A small contrastive audio-text model, trained from scratch: encoder activation star_relu, encoder patch size [16, 4].
Rows from block 2 of the audio encoder of a small contrastive audio-text model, named by matrix and row number. Rows with one number belong to one neuron. Each number is 128 + 24 x the weight over its row's rms, rounded and kept within 0 to 255. All counts start at 0. After the name is the row's rms in percent of the matrix's.
After each neuron's rows are labels from the 100 clips, of 14848, where the neuron reaches its highest value: "strongest on" is what is common among them; "peak in band" is the frequency band that holds the peak. Only what is clearly more common there than usual is listed. The data: notes from a synthesiser with random patches.
# fc1: MLP up (encoder.blocks.2.mlp.fc1.weight, 1024x256), inputs 64-127
# fc2: MLP down (encoder.blocks.2.mlp.fc2.weight, 256x1024, transposed), outputs 64-127

fc1.609 043 [175 121 110 109 128 151 115 124 143 142 108 120 126 175 173 138 135 180 154 152 134 115 151 125 166 144  99  90 117 148 103 161 120 140 134  78 105 112 179  98 124 135 125 112 114 154 114 133 174 129  67 131 116 134 139 111 133 157 165 115 127 182  80 147]
fc2.609 042 [112 167 106 144 137 131 111 108 140 135  98 134  70 123 116  69 117 111 118 144 117 127 104 111 158 133 137 160 166  87 128 143 139 127 103 111 138 110 103 147 165 129 132 140 126 103 113 109  80 145 121 123  74 120 121 138 121 122 125 110  96  73 141 170]
strongest on: drive; triangle; square; pitch class: G#
peak in band: 250 to 500 Hz

fc1.493 102 [123 125  63 122  85 162 148 152 149 141 135 129 140 110 147 105 109 132 150 122 109 158 111 131 119 125 124 157 116 113 168 107 123 105 124 115 130 138 161 130  98  94  98 159 137 165 106 156 157 144 125  99 126 140 108 115 131 131 134 124 115 124 107 115]
fc2.493 112 [119 125 119 137 151 121 135 141  86  94 155 159  89 135 139  95 131 122 165 167 125 130 120 154 132 128 106 118 107 109 108 111 111 143 133 103 106 119 171 151 147 189 151  93 155 109 147 106 182  96 113 106 178 124  89 112 131 110 132 120 135 101  92 115]
strongest on: inharmonic FM; filter wobble
peak in band: 250 to 500 Hz

fc1.19 119 [ 72  67 132 115 121 136 124 131 132  93 135  56  93 141 120 165 163 128 134 126 144 113 147 189 142 131 144 151 116 107 128 141  94 129 106 157 145  87 129 152 135 171 119  82 111 131 144  94 114 146 142 115 161 142 139 142 153 149 156 103 118 198 167  90]
fc2.19 124 [154 127 169 127 121 118 148 118 160 124 122 182 106 128 112 129 137 147 152 135 137 110 121 118 183 129 152 109 124 154 120 136 153 163 131 188 129 126 130 127 101 116 135 146 136 171 134 152 121 164 137 101 133 136  81 141 158 126 106 155 119 125  74 172]
strongest on: triangle; vibrato; square; pitch class: C
peak in band: 250 to 500 Hz

fc1.376 072 [152 141 124 118 107 136 138 156 149  90 100 146 120 125 153 127 114 106  85 123 166 120 154  87 198 122 170 129 136 123 130 143 145 108 151 152 115 148 138  98 151 120 123 113 135 100 112 116 103 103 104 129  93 104 106 143 126 151 132 143 119 110 141 158]
fc2.376 071 [129 145 134 117 119 144 133 106 119 176 101 148 134 168 114 146 109  89 120 128 152 117 121 134 153 128 114 132 134 102 172 170 145 131 114 137 176 115  85 120 128 151 130 109  75 123 126 123 129 140 113 133 171 157 107 129 110 148 130 145 115 161 137 124]
strongest on: drive; filter: high-pass; detuned saws
peak in band: 250 to 500 Hz

fc1.271 139 [155 131 105 100 161 149 158 136 143 111  99  49 133 138 135 117 108 155 118 107 130 123 121 118 140 148 126 134 106  73 132 129 122  83 132 171 132 126 149 126 174 104 106 170 130 151 151 118 155  98 122 125 150  81 128  96  95 138  90 122 131 127 117 152]
fc2.271 114 [140 131 167 149 136 144 111 120 109 142 126  99 125 153 133 171 171 155 125 115 171 154 177 115 128 119 144 111 121 113 133 143 158  63 122 161 107 116  93 160 151 132 106 123 124 107  99 170  81 136 116 106 100  98 120 160 154 126 125 135  95 155 120 135]
strongest on: triangle; square; pitch class: A; pitch class: G#
peak in band: 250 to 500 Hz

fc1.712 087 [155 153 115 137 123 142 112 146 159 136  94  96  98 162 178 127 108 168  97  82  99 101 135 145 165 121  70 112 117 149 125 116 114 137 137  93 123 136 156  93 127 167 172 170 148 157 142  83 152 122  95 105  87 124 148  94 149 123 132 141 174 115 120 117]
fc2.712 077 [128 119 112  78 159 130  92 116 158  99 113 151 107  99 128  89 137 133 130 150 148 107 134 137 188 121 108 178 117 122 135 156 135 111 108  74 142  96  97 117 130 137  93  80 112 125 131 146 130 119 121 153 140 132 116 142 148 109  95 108 124  93 121 137]
strongest on: drive; square; pitch class: A#
peak in band: 250 to 500 Hz

fc1.738 109 [ 93 147 116 120 106 173 115 144 118  98 197 125 139 160  91  92 177 128 122 104 157 117 159 105  90 116 120 125 152  87  98 108 116 129 143 125 129 160 119 130  69 110 118 134 176 115 152 132 124 141  99  98 139 118 150 128 142 104 143 122 142 138  92 135]
fc2.738 114 [148 115 122 144 141 124 167 136 129 110 106 147  80 135 134  98 112 102 148 147 144 144 103 133 133 136 140 100 151 159 135 139 127 133 134 119 153  96 127 142 133 160 124 137 113 107  98 108 129 145 123 169 131 100  86 112 126 128 138 109 123  82 143 140]
strongest on: vibrato; filter: low-pass; harmonic FM
peak in band: 4000 to 8000 Hz

fc1.190 147 [152 177 129 103 121 129 144 107 140 124 142 115 152 149 156 129 125 114 109 142 163 164 146  99 136 107 105 132 106 159 102 112 153 109  99 119 126 172 113 127 121 147 144 100 127 102 130 146 154 129 130 177 121 146 128 148 134  92 107 105 122 150 137 111]
fc2.190 133 [143 111 148 147 165 135 173 156 139 132 117 131 114  93 164 117  65 118 153 143 137 104 170 112 133 126 161 128 149 152 153 126 124 151 167 145 137 155 115 172 153 118 156 113 145 110  96 154 115 106 139  84 199 100 126 148 155 164 169 130 118 123 141 121]
strongest on: drive; triangle; narrow pulse
peak in band: 250 to 500 Hz

fc1.724 028 [149 113 128 143 162 143 129 131 152 122 143 135  81 170 159 174 157 163 148 115  85 148 134 158 153 122  91 132 160 128 142  95 121 132 138 115 120 133 203 123 122 161 125 162  92 134 148  82 130 140  92  78 127  92 133 106 156 118 147 146 112 135 116 128]
fc2.724 029 [ 81 165 111 124 159 141  97 149 133 126  82 125 112 144  91  73 128 123 115 144 131 119 124 107 195 166 120 128 135 116 145 135 127 167 132 112  96 121 144 135 147 151 122 103 139 122 110 151 139 123  76 120 114 152  77 158 110  93  84  90 134  94 105 140]
strongest on: drive; harmonic FM; oscillator: square; pitch class: A#
peak in band: 250 to 500 Hz

fc1.200 111 [152 139 102  74 139 138 142 111 158 136 169 128 130 131 143 106 102 155 159 140 132 153  89 129 136 159 119  99 121 125 120 138 124 145 141  97 123 183 153 149 129 166 140 150 149  87 129  73 115 144 108 113 112 149 161  81 203 150 111 129 120 161 140 127]
fc2.200 116 [112  98 158 146 159 137 101 194 141  75 149 142 100 119 153 155 115 150 169 126 147 151 146 124 135 155 147 145 148 148 120 145 140 117 146 202 121 124 156 160 115 126 117 122 148 137 172 139 118 124 116  89  95 121 100 136  77 100 129 128 106  98 134 127]
strongest on: triangle; pitch class: A#
peak in band: 1000 to 2000 Hz

fc1.49 141 [127  98 140 142 142 119 125 160 148 102 107 103 133 134 142 152 144 171  84 113 144 151 106  73  89 136 183 108 128 113 120 163 118 140 128 142  83 137  95 128 110 116 129 144 127 135 137 179 155 132 128 132 133 110 119 103 104 135 109 131 110 153 122 143]
fc2.49 137 [154 113 118 117 173 130 134 146 134 117  68 104 120 118 102 142 128 183 150 130 113 128 133 104 159 154 154 126 116 123 115 156  95 184 141 163 100  92 125 125 145 144  90  96 192 145 108 110 154 156 182 139  90  98 103  92 133 127 102 111 139 143 125 133]
strongest on: inharmonic FM; oscillator: triangle; pitch class: B
peak in band: 250 to 500 Hz

fc1.36 140 [148 114 130  83  79 172 125 156  79 117 119  97 114 171 121 133 121 138 112 111 160  98  93  99 171 143 155 112 151  94 104 154 127  91 141 129 147 112 118 143 102 136 124 104 116 110 127 134  88 111 148 136 101 127 108 144 134 174 109  80 101 136 165 107]
fc2.36 145 [118 147 137 144 105 136 111 111 120 170 140 138  95 123 151 187 168 124 167 155  87 135 165 147  82  89  96 115  99 111 154 154 123 126 139 105  95 143  92 115 143 155 119 143 118 151 162 148 136 138 107 149 138  91 168 141 134 128 138 134 134 150 131  96]
strongest on: drive; pitch class: F#; detuned saws
peak in band: 1000 to 2000 Hz

fc1.166 148 [136 170 105  93 130 159 106 125 134 139 125 115 115 154 163  67 125 127 117 118 154  76 100 140 168 137  99 114  89 122  83 123 127 151 114 113 107 109 133  75 157 113  91 110  96 145 165 143 180 150  91 115 147 114 118  92 122 131 136 120 129 183  89 150]
fc2.166 137 [140 140 130 133 110 148 121 132 174 145 122 124 136 130 101 154 173 119 140 104 124 131 131  98 126 136 151  97 126 135 136  93 151 105 147  97 153 140 105 159 140 158 123 130 115 128 100 150 114 119 160 136 126 128 107 150 131 114 118 128 120 133 149 120]
strongest on: triangle; pitch class: F#; square
peak in band: 250 to 500 Hz

fc1.509 050 [151 121 110 157 144 174 135 156 120 185 136 151  81 141 129 116  93 114 163 118 118 145  87 120 143 145 153 125 144 133  99 132  95 111 108 118 116 160 162 116 118 127 107 153 133 104 124 122 157 164 130 125 127 121 173 120 146 116  94 152 133 104 144 115]
fc2.509 047 [139 148 123 134 133 124 112 133 100  86  84  98 156 153 108 129 161 140 109 116 136 152  89 168 108  81 127 110  93  97 140 127 130 180 124  84 113 128 114 133  97 117 110  97  97 154 145 103 116  85 161 114 107 113 106 123 119  87 142 147 150 103 118 174]
strongest on: inharmonic FM
peak in band: 1000 to 2000 Hz

fc1.27 096 [112 144 129 117 105 134 157 133 157 113 164 163 151 126  85 142 140 135 119 168 130 174  80 157 122 146 176  95  97 116 117 100 139 109  94 137 131 123 106 153 123 125 150 154 148  93 139 144  67  98 123 162 133  97 152 129 152 101 146 125 129 147 104 112]
fc2.27 090 [142 134 142 125 176 102 120 101 134 158  84 110 114 109 136 132 142 111 130 127 181 116 161 152 105  71  84 160 154 150  88 151 132 134 172 106 132 137 104  86 140 112 132  87 112 124  88 169 144 162 142  83 124 119 138 123  95 138 108  98 146 113 145 115]
strongest on: vibrato; tremolo; pitch class: A; square
peak in band: 2000 to 4000 Hz

fc1.448 154 [ 81 135 133 130 135 151  81  91  92 143 144 125 116 165 160 111 123 140  76 164 165 103  77 112 148 108 117 148 135 108 109 165 153 127 147 135  85 104 147 174 107  85 151 105 117 170 121  99 115 112 145 151 156 131  89 114 130 124  84 124 123 105 117 158]
fc2.448 139 [167 119 148 133 103 113 130 141 165 127  84 123 123 156  98 189  66 132 108 145 115 152 170 118 148  92 122 123 162 126 100 104  88 139 106 144  96 123 117 170 168 110 135  88 133 154 131 140 126  95 153 148 153 180 144 140 127 148 140 135 115 101 119 141]
strongest on: triangle; envelope: pluck; bass register
peak in band: 4000 to 8000 Hz

fc1.192 125 [185 152 144 140 158 143 139 172 112 153 154 125 107 108 105 109 121 108 129 109  98 123  62 122 157 142 113 162 114 113  64 156 163 121  97 158  90 122 132 138 166 170 116 174 112 151 163 132  90 100 173 128 116 110 105 100  83 125 104 166 128 135 128 146]
fc2.192 131 [106 127 169 131  86 124 109 105 129 149 107  88 163 170 138 176 188 115 121 105 129 131 125 117 118 109 157 101 140 120 140  84 102 110  88  91 165 128 149 101  99 136 109  99 177  97 117 159 131 130 141 123 168 119 116 136 140 137 150 160 136 174 147 134]
strongest on: triangle; square; pitch class: F#; pitch class: F
peak in band: 250 to 500 Hz

fc1.105 129 [144  99 144  84 137 105 104 121 149 142 101 140 120 149  90  78 114 145 183 176 122 152 111  84 100 132 114 181 120 107 100 147 129 141 136 159 114 146 112 140 137 152 142 135 122 134 133 138 127  98 133 129 117  77 130 106 104 143 128  87 149 161 163 126]
fc2.105 130 [113 128 143 105 133 179 154 119 136 135 119 135 113 141 196 137 128 150  96 166 108 100 139 142 116 175  95 139 127 134 159 160 128 145 115 112 116 112 142 127 132 141 114 118 100 122 124  97 111 183  84 115 158 110 153 126 109 151 132  94 112 161 105 126]
strongest on: vibrato; inharmonic FM; oscillator: harmonic FM
peak in band: 2000 to 4000 Hz

fc1.541 129 [145 174 123 105 118 132 102 132 138  85 110  84 135  92 121 172 165 107 168 192 156 139 139  62 141 101 136 119 130 163 137 127 135 104 168 139 167 146 146 112 136 139 151  98 154 114 123  94 147 106 143 157 128 129  87  90 149 133 168  77 151 123 162  79]
fc2.541 122 [170 100 137 131 116 121 144 120 124 118 139 165 129 141 116 158 158  70 127 150 116 133 183 137 123 187 147 166 132 112 177 134 119 135 150 139  98 123 101 162 124 157 117 119 128 159 118 162 135 143 127 143 102 119 135 181 113 154 109 115 120 137 157 143]
strongest on: triangle
peak in band: 1000 to 2000 Hz